config.toml
model = "masked spectrogram model"
dataset = "simulated sounds of rotating machines with and without faults"
train_examples = 39062
n_mels = 64
hop_length = 160
input = "log_mel"
win_length = 512
method = "mae"
mask_ratio = 0.75
loss = "mse"
encoder_arch = "vit"
encoder_norm = "layernorm"
encoder_norm_position = "pre"
encoder_activation = "gelu_tanh"
encoder_mlp_ratio = 3
encoder_head_dim = 32
encoder_fused_qkv = false
encoder_bias = "none"
encoder_qk_norm = true
encoder_layer_scale_init = 0.1
encoder_parallel_block = false
encoder_dropout = 0.1
encoder_inner_norm = false
encoder_drop_path = 0.05
encoder_patch_size = [64, 2]
encoder_layers = 8
encoder_width = 256
encoder_positions = "learned"
decoder_width = 192
norm_pix_loss = false
decoder_layers = 3
init = "xavier_uniform"
residual_init = "scaled_by_depth"
optimizer = "soap"
beta2 = 0.99
lr = 0.002
beta1 = 0.9
shampoo_beta = 0.99
eps = 1e-08
precondition_frequency = 10
max_precond_dim = 1024
one_sided = false
adamw_lr_other_params = 0.00095
steps = 21200
batch_size = 64
epochs = 34.7
lr_schedule = "cosine"
final_lr_fraction = 0.01
warmup_steps = 4240
weight_decay = 0.1
adamw_weight_decay_other_params = 0.01
Rows from block 3 of the encoder of a small masked spectrogram model, named by matrix and row number. Rows with one number belong to one neuron. Each number is 128 + 32 x the weight over its row's rms, rounded and kept within 0 to 255. All counts start at 0. After the name is the row's rms in percent of the matrix's.
Before each neuron's rows are labels from the 100 clips, of 14976, where the neuron reaches its highest value: "responds to" is what is common among them. Only what is clearly more common there than usual is listed. The data: simulated sounds of rotating machines with and without faults. In brackets: how many of the 100.
# fc1: MLP up (encoder.blocks.3.mlp.fc1.weight, 768x256), inputs 128-255
# fc2: MLP down (encoder.blocks.3.mlp.fc2.weight, 256x768, transposed), outputs 128-255

responds to: turbine (79)
fc1.193 091 [167  96 147  89 155 139 125 158 100 162 150 107 118 139 135 154 130 140 122 151 126 132 170  88 176 112 165  12  80 166 103 125 100 166 112 115 135  99 125 120 134 151 109  83  85 155 101 160 151  85 124 114  99  96 123 155 117 100  25 106 114 138  88 109 111 116 128 135 131  83 113 128  73 170 120 164 101 143 121  66  81 188 126 117 205 125 133 119 118 185 174 157 162 122 101  88 146 172 102 125  91 161 157 117 115 169  78 118 147 118 128 110 175 143 148 106 139 112 157  93 121 125 158  90 151 118  72 133]
fc2.193 098 [159  85 175 116 122 110 136  80 123 110 142 144 167 161 134 140 159 128 151 123 150 127  87  78 126  93 101 154 150 132 141 115 112 103 129 156 159 188 168 191 172 173 112  96 140 144 162 221 172 164  59 139 175  76 116 147 147  94 144 139 105 159 142  75  80 136 158 151 104 139 153 138 114 161 114 151 167 105  58 141  78 146 119 120 137 199 148 103 167  97  82  99 118  94 118 145 124  85 153 114 112 166 133 115  89 143 198 149 185  81 144 100 106 114 103 150 188  99 121 104 128 175 123 159 160 131 140 137]

responds to: state: faulty (88); speed: slow (61); grinding (44); rattle (36)
fc1.158 101 [ 95 147 153 142  99 111 118 109 148 116  93 163 143  90 161 147 112 130 125 135 141 158 137 146  96  95  33 143 127  81 126 111  86 136 132 127 138  77 157 187 104 160  96  88 143 134 136  97 175 127 168 132 206 118 178 158 137 117 135 137 130 133 149 130 100 122 114 158 151 139 124  95 221 110 146 121 171  70 100 181 172 118  81 120 121 137 136 175 156 199 144  89 109  81 119 136 112 157 130 124 158  32 136 102 151 110 113 114 129 140 145  64 146 159 133 110  69 138 124 165 145 137 176 110  66 162 199 155]
fc2.158 106 [143 141 138 130 130 111 155  99 125 165 157 123 137 127 174 142 150  75 154 137 112  59  79 140 124 177 119 134  90  65 163 115 148 168 124 144 106 142 124  89  86 133 167 152 126 160  91 156 155 158 126  91 103 135  83 114 116 130 143 119 136  96 111 137 108 108 121 145  89 152 170  44  78 174  71 165 100 142 157 124 124 166  86 135 141 178 115 120  81 106 109 153 100 105 116 147 165 105 160 134 127 215 109 169 104 180 121 120 183  68 100 172 154 123 118 147 120 114 111  56   8 130 100 128 133 151 139 116]

responds to: turbine (80); speed: medium (72); speed change: speeding up (60)
fc1.530 105 [130 104  99 122 136 143 183 156 131 108 128  98 154 175 204 119 113 137 139 162 155 162 152 113 210  90  99 100 148  91 151 122 106  86 130 110 126 150 145 136 114  91 149 130 152 121 142 174  78 172 146 168 159  89  94 117 108 133 143 173 128 146 112 152 110 128 119 123  62 151 148 119 159 152 150 140 118 123 142 106  95 180  97 129 146 143 134 133 145 194 100  76 129  92 116 112 114 157 124  98 100 154 151 108 109 157  74  92 143 195 129 124 102  83  83  96 163 127  68  73  94 144 188  92 189 175  96 113]
fc2.530 097 [ 96  78 118 121 126  83 138 170 121 133 136 159 122 126 126 150 151 119 142 133  97  95  86 139 177  94 160 180 111 133 114 130  53 123 146 141 181 104 118 111 121  81 127 203 131 146 126 110 117 130  72 133 129  93 175 121 105 130 103 159 141 119 190 139  86 174  95  91 126  72 135  98 112 127 149 103 130  66 186 110 109 136 143  81 161 165 136  95 127 120  96  89  90  78 106 141  88 143 104 138  89  76 133 106 176 136  45 177 104 162  83 119 131  79 150  84 137 129 151 128 125 134 186 157 151 169  90 149]

responds to: turbine (48); pump (32)
fc1.290 128 [ 71 125 109 178 120 126 178 114 188 141 146 171 157 116 211 123 117 101 142 135 201 124  49 124 161 153 151 171 168 112 148 183  98 131 180 137 107 127 127 153 193 119 132 141 178  55 148 124  65 110 138  64 123 196 166 101 122 165 157 103 142 113  99  95 159 151 141  80 116 131 107 139  84 122 120  95 125 134  96 198 103  64  99 189  95 110 157 107  77 119 122 148 108 138 155 108  82  99 194 162 205  79 120 127 152 106 143 164 116 119 131 102 130 152 109  82 106 142 145  84 120 131 124 144 110 137 131 124]
fc2.290 153 [133  92 100 193 142 115 176 120 106 150 148 100  95 136 152 171 149  65 152  50 177 169 110 132 143  50 105 143 152 117 160 117 137 146  61 132 107 135 113 107 121  87 101 119 157 160 146 174  73 132  79  36 147 145 115 111 125 129 128 218 108  76 146  79  84  79  67 139 127 155 118 103 240 119 160  95 129  84 145 139 176 173 139 115 144 137  83 119  80 155 125 167 126 132 114 139 104  89 160 132 135 162 165  71 173 155 122 177  79 152  74 120  86 167 119 149  70 189 131 122 117 110 159 132 155  99 126 172]

responds to: turbine (32)
fc1.619 078 [113  74 133 109 113 216 128 161 120 106 127 167 188 129 132 150 105 128 127  98 110  63  95 141 100 126 154 111 108 116 135 139 154 139 159 137 134 150 123 173 154  76 131 109 165 109 168  99 130 190 158 126 141 139 131 142 138 129 116 162 152 146  81 100 104 131  53 135 144 120 115  59 149 171 113 116 208 131 166 137 138  98 164 122 124 154  46 105  93 137 126 113  83 130 144 157 128 160 177 157 162 190 120 104  82 144 103 143 159 167 138 121 131 125  62 128 171  85 144 117 117 131 120 181 136 109 152 145]
fc2.619 076 [118 120 135 131 116 167 138  91 133 157 132 101 181  88 115 147 126 173 110  89 108 136  97 188 169 119  80 161 100 126 141 163 192 148 121 146 137 141  74  81 149 121 144 141 131 111 141 179 179 122 127 172 119 126 111  86  81 143  85  82  76 149 154 167 131 136  82 163  77  85 148 119  84 142 138 124 146 119  66 138 132 105 120 123 152 126 124 105 124 128 107 137 101 157 114 129 134 104 123 119  89 113 125 164 145 168 191  66 114 117 189  96 134 151 143 135 153 134 127 111  96  56  93 165 114 149 101 143]

responds to: state: faulty (84); speed: slow (67); rattle (57); piston engine (33)
fc1.202 085 [118 168  85 113 169 138  67 131  77  98 131  96 114 141 115 127 144  96 176 104 130 134 156 182 109 113 145 174 159 159 153 141 193 133 140 160 164  83 110 116 120 106 138 211 130 166  75  83 112 127 153 106  92 116 176 150  95 138 160  65 143 100 174 132  78 142 191 107 169  78 101  55 101 185 143 111  91 146 122 127  75 109 115 168  89 185 205  84 122 120  88 118 121 112 114 160 112  85 129 119 131 115 107 109  94 101 150 181 119 136  89 196 151 139 194 130 124 152 126 158 118 131  98 126 172 138 119 110]
fc2.202 085 [126 155  92 125 122 180 121 109 150 147 156 143 157 143 131 110 144 100 120 111  90  84  87  95 151 191 114 148 127 115 173  93 114 135 106 126 131 130  99 112 185  71 141 106  29 129  94 110 121 146 109 125  94 122 174 113  78  92  91 103 115 167 115 114 113 186 116 127 110 146 174 143 128 114  99 157 137 127 128 116 128 108 174 154 186 149 122 128 129 157 117 132 127 108 137  60  98  84 146  87  90 121 111 146  99 133 124 130  91 123 145  91 103  82 134  58  97 123 175 144  95  57 127 195 116 146 111 129]

responds to: turbine (91); text has "speed" (80); speed: medium (78)
fc1.425 096 [166 111  64 133 122 139 128 193 121  97 126 101 152 125 120  65 114 119  84 153  99 176  63  81 139  69 124 160 104 132  91 127 106 117 144 107 114 133 134  81 138 152 161 144 131 150 164 132 132 196 157 100 189 139  93 112 163  98 109 140  96  71 173 111 126  99 167 104 162 111 149 122 148 143 122  97 130 172  99  90 132 107 164 103 143 156 156 118  82 151 115 113 118 169 113 108 121 107  98 155 200 166 144  91 155 132  70 138 109 136 176 107 132 153  99 105 187  90 205 153 145 150 105 142 158 165 104 121]
fc2.425 088 [117 125  87 151  97 121  85 146 175 206 142 161 149 103 140 127 110 115 135 189 135 166 128 121  79  97 116 102 102 141 151 142 120 109 146  87  84  76 155 113 129 121  49 124 119 170 167  73 162 167 126 146 135  94 191 125 117 120 110 197  93 133 178 207 143  91 168 119  86 133 197 106 144 147 105  96 182 137 171  89 111 168 150 177 173  99 154 117 149 155 149 115  90 147 150  84 169 142 111 110 169 143 155 139 176 125 219 152 180 130 123 156 189  62  96 117 122 142 171 134 142 157 154 175 145 139 128 137]

responds to: state: faulty (92); grinding (63); rattle (40); thin (high-pass) (38)
fc1.276 087 [114 120  92 204 145 135 145 139 139 139 151 185 116 131 116 172 139 113  15 126 127 144  85 132 138 137 111 157 195 116 147 100 116 112 128 122 151  92 130 145 140 132 108 122 111  95 155 177  84 135 103 197 144 135 132 152 122 124  60 177 164 129  97 148 150 160 132 168  28 105  97  68 143  88  99 137  47 153 100 112  91  76 174  92 131 145  80 161 150 108  88 153  85  62 190 118 100 142 162 126 171 124 112  88 180 141 151 110 140 135  71  60 175 205 121 109 113 105 141 154  78 141  89 136 135 132 150 123]
fc2.276 087 [163 153 115 158 210 127 154 121 114  74  85 116 130 119 149 137 126  70 150 103 170 116 123 187 108 162 125 137 111  82 138 134  98  91 170 152  84 125 145 153 115 141  81 100 116 117 142 167 115 221  90 149 161 119 122 120 110 113 141 123 141 134  62 168 104 119 196 128  63 177 112 108  56  93 110 113 157  98 120 129 189 170 112 132 121 134  76  96 109 122 110 131 150 173  96 138 138 135 165 135  89 163 165 133 156  90 115  52 128 112 147 187 169 129 100 106 100 147 105 155 118 135 117 119 110 116 116 127]

responds to: state: faulty (91); imbalance (45); grinding (41); rattle (35)
fc1.629 099 [121 131 155 132 112 105 169 130  66 138 135  58 124 116 140  82 118 155 157 184 138 151 136  96 106 194  85  97 124 165 149 161 129  37 155  93 201 113 120 143 141 148 161 104 149 173 140 100 134  76 129 169 101  88 131 221 108 215 108 109 177  73 156 151 115 120 178 174 147 141 102  94 111 105 141 127 109  95  87 148  94  99 161 129  96 163 126 127  79 125 174 167  85 104 155 121 102 125 117  81 113  89 112 101 203 119 132 150  82 139 161  92 107 119  71 154  84 148 117 143  92 136 186 150 141 138 112  61]
fc2.629 096 [163  99 135 103 136 124 146 140  83 114 118 151 121 108 151 233 151 106 167 142  79 158 160 134 156  56 107 160 129  50 130  99 137 184 123 152  81 139 117 141 183 128  92 162 121  84 120 105 177 123 139 110 124 173  87 159 136  95 102 175 133 165 116 153 112 135 104  72 133 137 143 129 130 153 132 119 134 152 122  83 120 123  85 121 147 169 146  81 107 118  87 124  79  72  78 204 123 117 108 180 159 163  95 110  98 147 122 124 139  94 182 134  81 157 160 109 157  70  87  91 123 147 139  40 121 195 118 108]

responds to: turbine (59); rattle (38); electric motor (33)
fc1.633 082 [172 122 139 134 153  99  48 129 134  85 103 144  81 134  64 113 125 126  82 145 162 156  89 169 130 191  84 161 111 182  85 168 121 115  84  90 131 111 122  85 141 181 148 156 138 136 169 158 135 103 100 140 115  45 126 112 193 162 143  88 103 140 116 185 130 117 143 127 171  84 128 115 138 147 125 125 113 179 150 138 112 174 138 160 163 180 120 122  68 186 113 113  81 100 153 189  94 119 128 110 158 151 179 188 120  98 132 121 109  80  90 194 118 173 152 190  79 103 100 129  69  54  97 187 116 138 109 155]
fc2.633 079 [148 135 127 148  85  56 123 113 174 145 168 154 122 125 158 116  90 140 123 105 109 155 140 115 122  93 111 131 104  80 106 132  82  94 121 109 109  89  72 166 156  81 124 102 162  78 144 160  70 136 162 107  96 135  81 155 154 107 136 143 117 115 193 108 112 114 102 125 136 115 151  94 193 151 174 154 118  75 136 155 194  77 138 125 151 148 116 110 156 156 127 120  90  91 167 144 199 103 194 150 137 135 170 146 125 170 111 155  98 158  42  96 172 120  99 152 154 142 142 125 160 182 148 124 150  95 147 134]

responds to: turbine (89); speed: medium (79)
fc1.181 095 [ 77 102 135 179 139 115 141 159 147 186 106 120 185 102 113 147 143 166 141  93 116 130  90 132 137 117 129 129 167  76 136 119 146 109 168 145 140 118 124 161 134 124 176 164 154 122 130 131 121 147  79 174 164  97 187  99 124 126 133 111  87 117 102 158 148 185 146 136 113 117 144 103  77  82 124 119 124 160  92 107 105  92 192 132 123 185  96 122 103 127 104  79 106 129 165  99 107 128 165 133 111 148 114 145 167 161 169 127 120 172 164 154 152 100 195  98 180 107 150  83 124 205  83 145 151 152 116  99]
fc2.181 095 [144 164 119 115 143 104 104 115 149  85 193  53 104 117 141 130 191  81 136 106 155 150 144  54  77  45 102 181 197 124 103 103 133 118 125 131 130 138 132 150 151 113 145  96 178 126  95 140 136 115 160 112 105 164  86 118 146 127 146 112 135 100 146 166 230 166 132   1  96 150 173 147 147 144  99 125 156 148 108 102 125  84 110  94 160 142 102 147 116 151 135 158 188 109 104 142 131 105 111 168 130 172 141 126 150 145 135  94 190 169 130 125 193  93 129 162 118 124 134 110 143 143  79 109 149 141 135 113]